A small image classifier, trained from scratch: 2.83M parameters, 21.5 epochs.
Rows from block 14, named by matrix and row number. Rows with one number belong to one channel. Each number is 500 + 40 x the weight over the matrix's rms, rounded and kept within 0 to 999. All counts start at 0. Numbers have three digits each.
# convs1: 3x3 conv (model.blocks.14.convs.1.weight, 144x144x3x3), inputs 50-59, a 3x3 kernel for each
# convs2: expand pointwise conv (model.blocks.14.convs.2.weight, 576x144x1x1, transposed), outputs 415-497
convs1.44:516558533478509508482486461483537553467510540506529543483459456541487503571488506507505499458507469526475437587487545458503450460438518450545533528572556483497557536466500520519475546466416529463477532461403539468460536490589550496439562454484483471496441509521437508440
convs2.44:520569469497482481516494497556453394570505558498472490457417499474510500521510536519488475504443517448511463439457539535496479521558517516467527489526480472497453482509542469468480523484524500460548514421492488468510495483508454426464644514473476476
convs1.45:537570562494511493496489489546549510536481480488484540525560573448512491474431565468483467421512510481538490492490496519524548409556490503524501527548516446470542484438423495416507556476469600468535531477481500500487545547549508524489415563506484585560492530519584521477
convs2.45:462486459532507521522518537407580514540495479523506522543464543546500524444491533471452492534433508461435518475502456467447525422518470440449523402483498525504492436560540520511431487465491431509452537429471510498455433425474492441514519476548428516
convs1.46:545521574525465527489522485564560539466514465503492433493505492507549458501523564492555487517505466499494469471602512423487542443504542522481503519507480507473492482457548480446490459430516515509541496493522537508522506524516485527457524517543465526506539557530482504528
convs2.46:498423393501437498509508497476486473488487449474431479503473443498457517517420441504485518512525473489528461494436477504464454462465501471564496442442519471467453458480523522484466523438490480453485519462479503559496428488503554479482552570446521456
convs1.47:414479435489508491463524509458457502442486492488528545490525547563467476490478441534518535576493432544503496519507421455504441501488510494480539561437519509436524387476520486507525499507450560577483487520498460480474562501447505478433494457408496506440494504490492543518
convs2.47:512453491434486549560475529485542490526476467475470509493445497464502472487456471465473534507505468514529482517496516482518493463505542550489509520484496514497467549427506473536520483463415531517455535494475508550489478541518577479509538532496513543
convs1.48:522431414456490524517520508501458419529506478544486505470504595436465596488554395515514467474521451477407477426466537432488519467579460479557551452432453484474509493499458476510495457517449463475504476582485467464471365454541483519498505441514450441477509549515508538542
convs2.48:570437533443485479550498467474445514553472491496485466527456488484440547490510517519494444409444536562494515553516447517495529525518510435501489427514563490518498420528508500476482531512504482509480454501511467447505489464423439519475527459522489510
convs1.49:485517470498496506503518505457467494527521517524533513444516503550463549516483563599484485488490524520463541533577512476515469464495476498482504526537499592482470515483501486513476499492499503525519509519521572550493401533504544502518485421404559530513478498560465495585
convs2.49:430457481541526558460467479502523463547407562497461500516465478554483445427470463534506480513506473505482543514483453457427530447455546418466471500479523506463523528525461479484474515469501430485489500405481510453482519479517465452523457545490518498
convs1.50:547491522462485487520466485535499518559501486561511481479556457506452552433470467471559498474574514528585543504458545485536369456505521446539497458514507537554490499548504491471392542532547496463480592585500517546477573542438455528487492531571545524482545483517400469510
convs2.50:515513488552526507470463491488471536534498472470484527452467467520509515445457498436526504443469465399505526508456527516455498505485513458439546464495548507484527508453532504488500510601498420464549507508480489522503469426471532463509508541440541441
convs1.51:472445494512526517498513480554584482551552506485532473481512546515474517470411395435458495483486446481487477468461503476488511439515570554570487496500477536509497472504434513532519580444455460474446518561538462498491512480561548471510559536525438452500500541471508533470
convs2.51:552481542412401519558556519509582506518490545482478492506442442474507555516501482541527425447474504487491452505411527492483439586602465504525461430502532538512466462513562452460561482491509535519496554487470505514464460470465516468445494514526535513
convs1.52:507502517478488497491511505466505515528537465475533517451501567501505546437418477427485480517450553609516482528499522478481553445505545541545486524533508494498521514548503440494507550500492509525555485518500521512548464477474533497538483470519515459457519475487445477454
convs2.52:414498567424493452494497507555431578489513498476501506520434531507410489521433486473517515578423509485462563416490458460459511507556529449495518549480511461479484474486490450474559495449492568516492560428513501482534507500564510507514453488472507453
convs1.53:458565499466504490504494487481485504456508452550487491555558530494395422442471470517504468509519525445519493430514499441595532498531502496505461492610494542503489533474475494473443499526512516530520475490527500488523428512504446513516482547546454468480500534528540533462
convs2.53:553478475469436540512539459534479538513481518521462613488420454474508423487500446523453499466572443506528444503475415465477458577522571526503531480429458487507495517476458470490533472422445544436419483538482473495505438484524480517411550484449493470
convs1.54:489485498474512549479451494471503525503494487474472485471540578419520476498473567470497427504488556516483525477542576496468534515546503527527497530588470488528505587459512423500565530450519502558553475524559406510472491526581518446485524501511504521482492510518503479490
convs2.54:512456466484518471457517518528486533498493522486473437539554468503472469556449488441552535530491474538506435466480470436555503438499489496506488490522440485423523464470531427450471461537441563516506495475538496510479419552484478516518446465500467519
convs1.55:496532451459523477513477483394471465456465478493497509490480512547453519502526477500489565552537518508500513594519510488526508529458468511547548503432492490489519547497527584487484480461458513509542500479524450521488469468452538524490540556502487522510500522485490499535
convs2.55:437504498527494498529515502488528523534547560486479493482548486516489500440571557426568512460502462510472516522522536514516464528463531559482496530516494483501496505533537478504484499536554546512462470462534514551498551470528537515508516510455483532
convs1.56:523494504484536518546494458544493510524461548527470473470525416391466448477506530499478576576502467485475496548539498423459471507524442571569481518453507488558490505471530450489520436460533531491478487457475562544516493536571431465510608505530531511540510516540537472563
convs2.56:493549485509453499505500509527453568620557479471494474542473523503513463507553553557486498481491477500533470555471517450535533529536546530494525479515518495513517507474431538523454511504500522498516473479494540536507458494545572526498489533478554531
convs1.57:479506424511490487469490490502469440530557472528546487512476432493496489496550533527518531472476491514576472531503513509448521492502512495511456513461411518549578439463475486451569525492472572455551450444480505517513501439570543529486551517515475475530517451502491478409
convs2.57:522440464529495507474600616484510473445556507503524445506452483451494506498497528505490521528479488482493439536536444502527467426479445536526520484495478568474481467472508474514555461467497455503465449469451509495489462477496506503488499499495418526
convs1.58:474580526503502543481513495487575568453480545501576523486498420557508516494522419522458510486502507554484425419564445507488459475473494490511514508438511548492551491517440496481544505509511467463492493502550495493538517454423525452458474491511467487436518559508500481474
convs2.58:532496506504457551476569562503526495430509565501532453479373551504495487510494536519554549524521569499448466457506503462482476491512541473571476530485439513520563451515510538508487394514519521502501484487555524459439430526539571476531461485555459471
convs1.59:460473527506525546503509543486493514497520502510514563528430403518396447500594427501543610446517511451488440516461554503538445479559422530527506501458492576491502499510535495398531515452528521495516427490451514479502511484570475524554494549472448561515564526495475481560
convs2.59:543531529442537484586496615593490526476534539511517493510474522550518457514490523540501468492413496485538462512415533441457548446440515542457521600512372433529498511428533479529465544447509463473448472542512443525561502464461455513561577424455474454
convs1.60:506549528515488502482499486435524524515544509490457462511486555619449472524531487530488511536453437384458566444506454507481584501427468529541554473548501457466510445552449488449491464431504541535468472553499438482426475488508517482498464581466493493540489420561573554522
convs2.60:466502511513527587430544490536490550597487416483500515468518555480533536517446556528520499495456507535572517486520508552493519522425482542521546546483539495487489516491490517503494483427546478520471453561487498536525496480493434445493545493545457492
convs1.61:444554576545517505510534526459517490466522431462462497478543363486459495489438518562452451522530453511440401545537558487453519434426559438517471506513480491433500454470513404471550529457556400523495497464522518550469501534509457429529447467526535521542514443444515521489
convs2.61:475532483424471460423484521553561526580481549480487506485475499540482463466545458502497477504506542451483539485510439499524541515488504456480478432549499484495562456524494464474466510487450427404521458571446452562466512459451560491565534506494501538
convs1.62:463486506476472499497503512453472471538537501518480491465466535469452534470558518583507531475490472441498539502545475511518539529448480475472475471434535502465519449490442506498469490514485501509519487527482519509474472562499473449449462406435499482458564504461495516456
convs2.62:496472475491523537554525496479480504454523517479568502459554554605496492537493499462548426528466527508500492456476545467535552550538457457480466490496549516563550520441561541441497495516491505576453508527510473577460464419485435519456504586531450483
convs1.63:588532486547491491460498465558543529529438502543490513488510497541495521441462478461448478489540535512493566534512516564451464520476481512494486547489556521466501471520429485523579527488452514554554559550521507476526543506459569470503472478567527538511510497517507548589
convs2.63:575553475523486418495593537556481469420508569412477534506520537441474614569480501542549458497521441438553377477505493468497486449506524435546475576500452509500475489529476486461461456475494458499442499495428500522480492461426470446559529503488563457
convs1.64:536491505495484511485497493476487504536495552480503502579473423550468520506539528468494542405510516518493513534499574493520552440443456430453489471453476534468492448552522502409514507470428530562565528490507508442483535493491530457520514519450542516521554576483494476482
convs2.64:522606583513496508460486549465550467576449534451507525529503534541536529514491536579530518503545502494464482532507457515482504531491505537552463505519546537526507523441479492476582483504519468532432465530486519493547476476492483514511557539513497558
convs1.65:607582557518526523478505481543477578436488533508492485498502575445485467479509487436475431402486540496481492473511545455516563537468542459463505523498488514491478504485497483557506473440509448520524514522561465495542473532515475476479568464488501529449530514435399500521
convs2.65:484467525489515488489464489566483479523459453496481497518404437458437530471437501493470435500549493405480538424515467401502500600459515496500493408555537479489532474545533421498526424457482446474491514558530452460440501533486429484473523511513522441
convs1.66:607535585470474512489446534541601564510455507484471475514478565520508549437405393438484413465563511530503542571550523491544547482493476510507444516462512512472482551471499544529537416463510542551514413504467439495513532482446581560549486512492487486496475540481456523556
convs2.66:437438526487445513519530491370542516456495514525489443532508457494562553540491535482545458498497516453428489485578478520462458554471489433454420493500455448464511509539498504561481491541582547512411479468479531508476509456534508551470501490556564449
convs1.67:497471562443441550484513489483524515535547480519531451607466471521499443545448488487506542563558517539539483569481481437504515506459505504534508516531505483498532510543475446439586531492497507461471468507497529509463504527479431504470431525497455481511536505550532516488
convs2.67:537477448454483418488441470513484470455513436436455519443595455442490478515431466477480452532499437480542504556500474505489484540546481479474450494448532500465440463407438474476478498463505459531472573496457450531496523449490415480522616481467508435
convs1.68:466453486472479493438495473456430481486497490469486443428493492457538454472547598554523526555470509461437542495519451436536498543509473528518494506433497488538454589528484548570465509516497522459493492517461433461459521477455492509487534477489477501491501510509551490506
convs2.68:447486481511500518494481545457431469448494455481465485519494528491435436489528524496552473507521468556500438487512493509528517449480480520503451528547458525477451497485514453474465514501429478490462465515477497497506506540496470493559515462482459582
convs1.69:604476468523477535490514502538480512519555513509520471604460509520528472548513426511479523534456549512458537521460493442482464566526448493511535480514617505487565475549477573467563532449451542508435504533498489500489456508509478557541529533561485594499540559562533503540
convs2.69:538502492439515440524507476529507469546465454475427567423542515490540551598544382414510485477520497483526500466457522577511494433528500536478473498504485450456507455495541468486492430505433519477519483504470421635501575488526541429553598502490550486
convs1.70:520525518474472508489511479535466438511495463468499479499591447464555532436573506473455455525484492523548498473522533481467551463488397528499489562536448482527467488453468500506452462497428498511472501493529483572565534438502580533490468488494508544481485476508542421533
convs2.70:577545533500504487510495589505555502490566511498507498427519517510441548437576484538510468483487526586563488527522521500482523495479543463536524518478499496539439546520500513433555532546451515529506500529484488496487570623486573482517445557475525506
convs1.71:463465451519514499536508488462508480519452495512523546570402503534515542420464475483491441538480447448523455491507492361509477492492526493514474489541561529532561502520485515487451444471412505546551472475482574498461450554446419473545377498544508517529504482450505524459
convs2.71:453521479526467560472444449481471505509451450428510531502501476427475542533498489503524452510539475509390460553483431465444477528509476509481518422456520402501444423527464438445559483588468477478460479511519531502463508455476453515508491495491445524
convs1.72:453490473533547507464499527432524474547573536488475524507414551566489516541460504541498538447429511520492487506435552508417466552514468491513451445508580470461451558493485502520502498478529463485506507536474486491489500531543484464447500533441508487444505462454519570612
convs2.72:492453484507462545443445587549533483552500553485509564446462484509514503455456470501482510574497478456501453477438502486493514424433485468477536576516443541450475530514505491441399487489512458549518487514508448437539527484532529473559548584486509519
convs1.73:555477575452575524498478505561470530517573563482478512462533494498485493401438554428472519510476503453459467614488416436466500450442498509537502515569494473472463494432602515453423460481452474459475511538434516540484521531471508479549464390515497472512483476551535537544
convs2.73:468474458500551423570536517525460462494524544507543409551474515403506530499557519531564496511533454523438486416555517457528502468480537516508495456506514489506524594572478510512493450477500444500506468420511620571551482459506514515467407448491396462
convs1.74:487507497471481543487470493460505486467505477501485440497367401606558604443481482531484501434471466421505509492486589506601538471528478509493459449534532469490493539527443539508536479536506512506530507494615461509563521528565457505443511424552419440409563510486559524472
convs2.74:584477548510413492483455561501408411495444524446508472495463485512501405507524444429594467438492492510488486477476510512525453541496466448505482533434481477453508482456506467459521478497509465509514513498467460453520487493503478505462508561484478515
convs1.75:412362467525519507495521503531451498469500525515522508500481475521563492566488576506523448570522537484501484442498510548474458513500535463510475507501494508565552536519433500520510522520442426463483518591479460525454461456529579452446571489554510530558499494501509433464
convs2.75:423507439531555547490546551453477421511507531513516456513440508502566479423509469520529501516470513449456463520453462422544465457489483514502451509491485498496491550504459502506497427448529475563441510444514483508531507508456475497551435468506459500
convs1.76:484500471491441504494508480506449414473428518554500501466503499529517532487462573540504522526570499517471518545555483442537529474516540520490481484489494512525516475508442525533580447546490621552511491493505473464481515522536476521514500543480493546418574507566507486463
convs2.76:508473473475498459521476448438486531474479552508491519537412452474480444501553472566517549516540473456505491516517452486391562465533574515448480468553470571472452471482470498572553546473552480531437606485497490520559489473489482455571554460456414506
convs1.77:488529510482545502485529557468529518497516499562550526459516497502549433472502545500497505490532504545529471464505483487500505446517473515526514512508531453452492525495477522547505474463535500499442476469488532450484455456543520543547412524468487523521486542484507469590
convs2.77:534452558431535441524523555505447473445555489476484469447468490444545554509454457468545510449517460576485579449423545504456481636484500461531492450550528435513500533486462497489435526447504469541516498494516480539545535504490587423485471550479569594
convs1.78:472475499520513514488508482559484454489528514486486545415617526538457481561444447484515538485495560493484492577464532524595452556610445488569497504518498484507507449462420484457480568541533519508536512550524538553578531491503444511490544473449480497501481514529470492516
convs2.78:480521507466453475460480516457485481520501450517483491440467506437432522452484497525457517483459447452464592441434468399495460546504447502437476529475543493472525477489459495461412436510492510460515534445521489505452516497468529485541537499503453517
convs1.79:565501558519487507508471532506576565477467499478463499437516517468542566463461457487477505568513510545537541541503521469436479470380478481489505545509503544490432599569570539477445437542477419490574554510476563530520486529501482481461498456506496515540515511525526505531
convs2.79:527531476461498527519424523538471444497454519490486478520491438465525459516462482477536464531509484517542483530485520382462499510431477480538437483475531448503460450426485496472576505556524471410502504447482491546482508508502474508472488480481459484
convs1.80:493503522529527556464485451520485469505528543494517506435523509583598581543494473456440511409486460411527467494585504487426520462496499489521488525504517509520524564530443521411541490517399489517498465579546487488548476499509473504472448517458527496482505498461556485558
convs2.80:496516482491507480411552518527501487488471480486484524419543461531509508467438492425561493495467518440472574488528559457504507556546526493496530570479561522483508528471461545470526507607568510539519479400490508518530519476512431493461524485500528428
convs1.81:474484525497518514546528510514527555565490544440479513499478503444496533528424576465463511506490492476541589427499495514561484448523522494478563478547515441447491522497459560582378503479459495556533475596528430498455495416479508509539481501598532463467510533553531584572
convs2.81:504440490434498424519528510517492516519435492468453419469576521504502503527522464493462461540484500469427456518444488498467439472521454570457489431521517449480490477446539496494544514550518446485551382422469463575536528467541472476431467527479573506
convs1.82:513517560466463528471469518492503489487462560504511487464450445518490383517498504495430480509474461432411491488558500515493533568475467533484466481481485500449522571540522564519513507483475555476536495479488395434538423469494479542490497561442502483500570523543533459487
convs2.82:493507508472417457498543435488427444430581454497528490508518530452476518474518471484568434473517518472502462513459516479503468495493449520493522481548510477498468419412434531557485480534430477457467478439525576530455431536471576483534504479468475514
convs1.83:489515518498494485528541497465503530486468486503489451506517450578532480498474544414428549532496481458480492503518481561494464526577499474551515479510490461512523580523451501476564604528402507549576435504545436467484481455448391549461400524546570531587486482535522502470
convs2.83:520514596484511508510417423480506429501488474466554486473545507515506501449536497450388460524499547524471579449507561507427508514492535513508505468529492509546574445484433445548540518491478479480531490492485439556508506519541531564495499488427567475
convs1.84:549501556507493528511499474561528527497513503442500498476402437401493503598493511531526513466486497433494514486476473562512459409443387476506503517527493442460507475502541471516539557458541590553502548475515577493526469447456486498429509528499492461561527493532508441474
convs2.84:507448516474469502486439515482517500475543521510503505471529501457477545451503495481514440461499492488461494504500496476482492470539523480481483519441486510439465531463456474468465435486481445457462553484507516526493526521463562529412525534469430424
convs1.85:557546542470492517490495461507544546507487582496491433504491475559563470501533646448431497531528534496498528480513521510499538523479588508491494505582514512522508536533449464464496487541361498490469482522487465538528524471479466548497470480571499453452529531535493496484
convs2.85:567479486544469489518556482542505479462504479458496543438441569551448486444529401510542488486472431456477534571530498536438441499524498546496524396523485481438532460561524502440511552470483466494418472490470429522474550531457521491527474481508574481
convs1.86:447457518453494502499513523490512507509463504530458472468411456510497543523497527521548495533513496531559535484456498523520447562546388495517520506516492480505457486437500521649471565460462508510442490513540521518494472463559538424467574586455508515503491504506456505505
convs2.86:441444517465488514540478459537475543528490465465426556530512472515515574430516476431477461410484482450525499528502546554522484496503402541481565498544454488537485484474514478523487548479540494456497506505510491555545587481424487444476496464451549503
convs1.87:496523519507553495466497473437526523505487512467519489575510495512480529513509412499465546525538569452376413570482489451573518467548485501512487455507524485524471555487510469502449535463472467502448504557536521562544502456468470550507455511448519499500511485479487450424
convs2.87:464561483560515569551515567443535473510586508531560472499416508522497504492486564508482484515513494487436463551543453436480534523452457491464483521456491499529498497495508486524540442487469546594498455485526427477483530570451502495496471463507474469
convs1.88:472538478485497522490512515489474446471495485491469504531529490520497527444517517455471506537480477507471521515478505512539508464598485519541511525507446462539502520504495438550539541466483529513491515538503535562550506462525514517519527487550544536543551572547505470493
convs2.88:532482487474468638570485562541519460536565507499463463555534426495498402527543401481484462484565465494484488491494545545487421463494546509538473474496480540490488524444465549502455504527488493505479517501471492437553497500509484467551506437462529526
convs1.89:510556478507474462477487461542528539481428496472472503545506493521479515427462493542455404530561528473546485471521557542548515513477494495549522530569520459497465527595466445465457494473467512518532516503522572480543459457534509485513548555507491486490516515495564459595
convs2.89:532555422473483513507464483522518451538523481451452534517584475478450565523522418559484443452499423473512525495498489457452466491517487533490571507419517478467506486463430477415529529500492468479450453505419458490450482486469535427484542470444533496
convs1.90:430527484466458518500504504502517504452506551467479486550430438571399389435460507433483481525506497491466480487511483504513406560457532520502483523511519475514483380503467434509587497498507509506576547560586600512453493551529542434406532458492517496466591499516501463441
convs2.90:485459474531588501498504402542478491434417456488509472502471540483467542525460464454425468436499500498509484484457516477508537471540475545477525491556535456434466505465463422506563477513528484510480479529555514546532523460456538595449476513491507545
convs1.91:485478510530491474485495489457472506451514490562566505469466434525546485481549481516571540550501515538469478503511531422416469451500533522502511493508549517516558485537475535522491504485465495528487518553453441559473495563481384425428496516577534498523497503448390463441
convs2.91:526487527442533453430490486496491556510435455376482503446372455480460482450464510496536515495516481488491538476518507523464444440597487504494489508562499555511504544560525480443604517559465524478475567522538447523476478542590466472555531530504540547
convs1.92:471476461557525475552489490528488450522478532557519514523554479511510476473516406524493506492536487512612512498456518384563474421436547453475476501499476483494480462561515507522435492463461505481458508514511530527546442460483514487478476489517509565549533541515476532562
convs2.92:458477437450520472435443410516537483503454518479457436487557549465465524527486546512431478510500499436477497471426525414468495466438478506492476494510474455478515487493482469478552448457529457442528443448460456593504577429520435465515474459464437477
convs1.93:567517492548497458489500489557521497521473467514462518534448471545447484472476527483471457512555502500471479389487506482506593517474460475507524487476512512482481466514449530562433455501502471545485499479495555552513500510499506460557504526489547520461520465528448509590
convs2.93:414400492437449474459468479523481494464478485492470476428539413464428474554482472492487432389503511467498416465493552496418423484462489447453592503501621437491479462485467509490469536511536440446476495538502462480467520390481533482501488505440466509
convs1.94:466513502481478534468502499493485504484512582498517470506528441438493455490451509537488568539491530520464451544473502507511494522555511455458542470503529496480498468533530454447515489472504519458455499524463500476477535539555463552476411526443476464461490449546517525427
convs2.94:506463463433519400485442469470433494358428457529485505424500460504425465516451431497528436441524508551563506481514511504480481423508466424428493436527490443542569427434520468483503474531469511486498510417509494509506467508519524465520487509529532509
convs1.95:462558523523520487556509490470557565515530482467512456456474461496522607475534557508466527473494510491551472557474487466545482554520436489518516476528496434520474532536609448466427519481424432492550455498536447523510505514433448522500543532500499480495560477555472560476
convs2.95:519539458490469450517515493600509582523459512522479487541547437541535486506459521455498504517425517449512469450488492544477500525492383454442510447475523488488521433472469491555504504546564507542555529611494456541458521492503501487440526514519518541
convs1.96:540530512519504448556495514519499487544529484507494560525487460436559521500412448385558546446488475451537412500545547471558462454516633436511482443515441478492460546545369494444395440451475501577486507495502482461492458549499481535463462507544518507469566542469486472543
convs2.96:444499527473473517471493445501527450505468528525464455515463458471517474476434524484461488424534504444528510531498421484469516523517505455425449478437559478460423527468430484454504510454496525436455613585436481501470462454436456484436451530523569502
convs1.97:514476455523533514513512499495461476496505569452535506499526524446565584522503482469480511543493472516527475494562506519484521595485493479484483484496479500546541511485469411533502498543436529469527511499513463515543443500443488469443502501496522456471512523527462443514
convs2.97:475432461451465543477491440558504483514443535490463532499564476505528539427496434431428485492504539468538482523477430476464481505505545423480482481465609461429499449429484473457559505499490471467513504531495462539504548475450438538486502510475511507
convs1.98:633556586498472525524477510494505573522492499549458464477436506500435486522500504455506406457520510473459472523487514503484544530479560480488487490481500495487508485397470509510507453471444500455523530394524518493469494510457497468509542485587516487531533557516433565487
convs2.98:587483434458511497498456444512456514452469520573512479511407520514468506463441452462477513453558515499545471458523492528499539539581367506510555467510458586449523507459442547514467536541451581479461440521560519391507539428522530530491497538512502480
convs1.99:526503477506555535499497512513553463472503479488459524541529486519545531426484431481541532499509514415481482433415483473443461479506517492491522530527519453469529513490501491508536539577489487495518509531515442507461489507504537481407484491536479473486487467529527437434
convs2.99:469491490427466477568462471543509451450532418407501480509526423517444466494607460480612438470471475509389553417438483489463516502478494511479591430516541469486522496441428525468584396540505534500500507429483502489459444458481510455464455453489518477
convs1.100:516533506488459524531478503558544525518521493509494509453469489527548594474446509507521510458496526435568510506500468533485464497497487518550525484509541432499429419515535484489413549463474478508434471487431603533479602532490510607439588536465478514504530474522493468458
convs2.100:592556512508500479451480527500500562480491554525534548494578492539465616527519519518472468523597581485558557509509491500489542540534514480452511553472458491483486500510418501540537500616466474479588460512450537456556537519504479537490497501549520517
convs1.101:429502622533530509543465478411506523512425486489464496458465567498573547404459553490477465526494515451403489451505538539555502446520466439453550454543466482516434468472429514508466408498457485574495578563526545471484501443477531510520457424443476483512480450482522520593
convs2.101:563471518513464496551507528531491620484468465522494539509557413501531531526525504503534428436468569511559475372527489469432485461531461506471447467534451465441537438511570462532478509523528484503522499580486512463492429530495488527509565449488486520
convs1.102:545593562530516528537513531545520521486456527545501510457524412495547494412393380514483527474510533412434465496512533503494438452465471510501467526544542494530501537514447467442454536452461527440445503504526537505493543522425502523455544486511493533559521438552498516547
convs2.102:484500497429518481451517517484477603499478505464488525489579497458535427448496456507447534453529499441506479472528486511528546554431438515524459499548574441439470436538487445480591530482482513454509483491472528465503496436454524517446496492502478482
convs1.103:508490505499501504522546559457539492466508497496589490502511549534485455425442517444431516529491486477551538566480535358428453494529513521463514442511565518523497491412542464524377528559472517515461533489517505512487583508503400465494483540498500546554544614523504509437
convs2.103:516495543498518552497462460506456485521461481478470456493475490573485470458446488460494499505496523512459534567486472575462460457491540490499451439379492458510511445516474481472560531561474421494525510483445521463458370562550478484472506487556522472
convs1.104:558510474522480451507516471544485428529432490581496447478458553446515514510464544425530478444511567480435454490510458525531534503548523499550458497543506478519429380446405512542471483501482501533503556606528554561503540490518547525517554501507570536502488470515510509524
convs2.104:493461446497431434490510482496524502592447513484474541453485438471472506448477469447490488454531486391584419552460478502450498466483512440483476520474508464495453502435446481487496484481530487430493426554398499565429487490468554502504515544452459499
convs1.105:543533499525503466481462504522515540530552483492493506474501516510547504464516549506465433503535538486494533491530533465559515478462476484476496543500527531461464510539513465544520497422465555532484565513509503550546419477468509519489546470437450532479513508520452474532
convs2.105:481519457506456485529512561471488615455474477472507529495514473483526517526484494469508475467533487470542482474440439529468483460443534462493578476509447502489447495452492476442491516497477462472551457494488441442469420470463501474462452498480448491
convs1.106:517521570500493515501510525483533539437520484444498510440512497529488490485499404553463469495507487483466458455470516449444540474499432482493520503520543464496511473475488510484477536537466503484536479465473473500509476511507532487523501481418462549459491489477546452558
convs2.106:500457548437505439483519571522428463567440474444527542482510525484499496552484542402557487565370480532563504490489499456507449456486433510493531523493537477515529457472512479431524511579482560426528526525570499508497471481536505485415486482427518478
convs1.107:506473496517471484473496477497470486551537443547493430521427571442499505511466493458575486427496445526483517454490531417571515430472541479531495500496495531473524519481516472496482514535530540541508517488465460537490537459545554518451444453517509454501585471478524483469
convs2.107:493513456454426449526484555539421521364487531534506519545519502566559474483536446480519511471477451508498475444494541419532425485383533491498484478523508451575479550499532494557547444472457457516535472441475512439524511541501431476484504395480482515
convs1.108:487509448515454521509535492516448454531497495515489515485486515556554477452589482385498451395552516455520555450435460441549475455553451457551518487511503471494532509485407520529435531512434521443476491516521529474473471496496469566537426435519513503548469443567520621575
convs2.108:485493581511514474468456532527558491462461550496533539414491507467439520502520431582499489490553509500529480552459485449454424456480504430482436431528493491472464524372489449462450540529513491446476575562498460527499503452421523490502455461397398505
convs1.109:500513518527493481503477529506499473459478448521508496445504475505531424484521545549467542530445491457485521491442516503450532526521468501449448488502526479510526437535447483486501502574539546515604513449517511531493518557543540501418515479486458503435481481500488499589
convs2.109:565494494477515446511451456516499495491560507550483401532493534570448514471588476440550446509436470524495508526488467479495471458497510534522465545464436483516510417539462434503456493371464452512446444509534463536462424461535508459550466498511529496
convs1.110:464524513493523543495482471475469470476516543501443527478495515463432504566550408482492412504431534410514539584517505433481531585519499460500484519504552511496506502510416474518412493486386479485443526508445516492557500462517489430484557545464514428542520567495505471501
convs2.110:475522451557477552462574512484551464522492521547555499574458545561553502488516510482490543527497536474492479444487493499553566462483528533545482537523462581545522515533466528518474482468457492530529550484486497523561546512515488512527492468564462519
convs1.111:499421493481499472486478498563457465525514519495499503444523427587515500511507437478536433465487493574466423433516517472519538372478519530524535513509500493500463486488442446523532490464391484466524507563511578552548467476507483473591434460466487532549514501467468472474
convs2.111:538487445455512534498497446519525466470423498520414444451377454474516507513460482488454484559498509542522600464455478491531489583490432427447441562401513465490465549506434477382566527430488537524507522486509470512468510462428486502495588606442497407
convs1.112:475528503446540462521534484487554510490505480458531446442476485439483476552501506579509473556474485452481485412466508492558484440511464503529604535484482505460479573523528529573546503491520491420476479496513540523508532534443589481387490475426571519466519558473587486576
convs2.112:489501470547551363520533530471489416506544475525514511511485520530403526535582491554572511518487458557475511471353439417419494558469512491504543473512513513444507451428548515528494524483477466524505510567454500542466464538434550487485557551452485473
convs1.113:604505477488499504486487504559461442491494479511496478474496589478441531517491537503482550530500497449543525476558500594489582513533473454444529514466529515501561482597537487508461545441575464506466530520540474524468498477511549498571514502445547566512495550502555491437
convs2.113:487420491430457466507481452505424501521432459511481512465483444520508466487503458510465526485547491458486498442547545447494559585563472505539478532404538523486487467475386443477568503485449512450478485533493434531498475489474516548543513543468578523
convs1.114:466490509514496475520487493497449514580499458525486535501527441482510609503452499505527448470550510488438426399536437458546520510507499468542526503524522509518447553464506502491433498544448456471457487541442493508524461513528470491505516505500496503494486515524537518560
convs2.114:502455507480453458485483536466527544461430500474430628465537443471443454540502521506512459475460471541534441452509468453540472491505462437440509495539421490500440469515487439466502566530436478496573476488514497438531528481442492492530553520457429505
convs1.115:432461457481491482478483488511494541477498458488468509491478463546543490536498518504505468482489480502518450568553569497463504498504449502533543493491506521514545472505457488461518499526566532469432522458523514557580558500509476479518456507541431456559532525546428484468
convs2.115:496426490476481505482510477454484464538464467456455503488481521506507494434456506544479487487491452506477512563473506517509522443527440474464437524499458478480519456502555500506441454568484533485614537441533534497452501456519429492498538458481477473
convs1.116:498520545496526493476492505498519509519472496489488441546445425586490477496478595516481549491473486471501467441510491484548488482533504501511509515518506507606523432590473512534478449503492455525484514533486458501471444552503491509493495578479520499536504511457532481559
convs2.116:404468502483427508513454515436473523473499484424457448499550441465468454454419490459479469509475547603506550497489475551497453497444476547437558463490467519467430444411447473445503545456556444505460549464509453443487499493488418469532425524496549470
convs1.117:528511452504505459500491486494469482533510516478472522453498465467519460446484460533468477543500465455456522501499487500495518521526495540505551515512503448496490423507473519463471458470475504501463535539564491509545502494478482497531462469516525490519508461510532476510
convs2.117:490414404441489554474517532478461485490494493463453547475462478514532431499480500534503475474488465521514589525418551489531474481493365448500496544469450475496482440489518500451538476450518460503545475515463482471558561456495572437482449489458505477
convs1.118:531541483525468466504487496521547521501530514536489475453482503541498465502553468471496538550503533479515436520550533505527559468591497494500484542495492494501491437450518464463481538442543511537480488511466477470477481491510509517529518439485508471492511483489535525565
convs2.118:479469435526469497541485500546473475415418498544516495515521453408452526497433448486544510517508456532512479411429437502499435463537546503538495492498485446463485527447557467495466525526443613527468519536462531509497466479507484480517478461486529540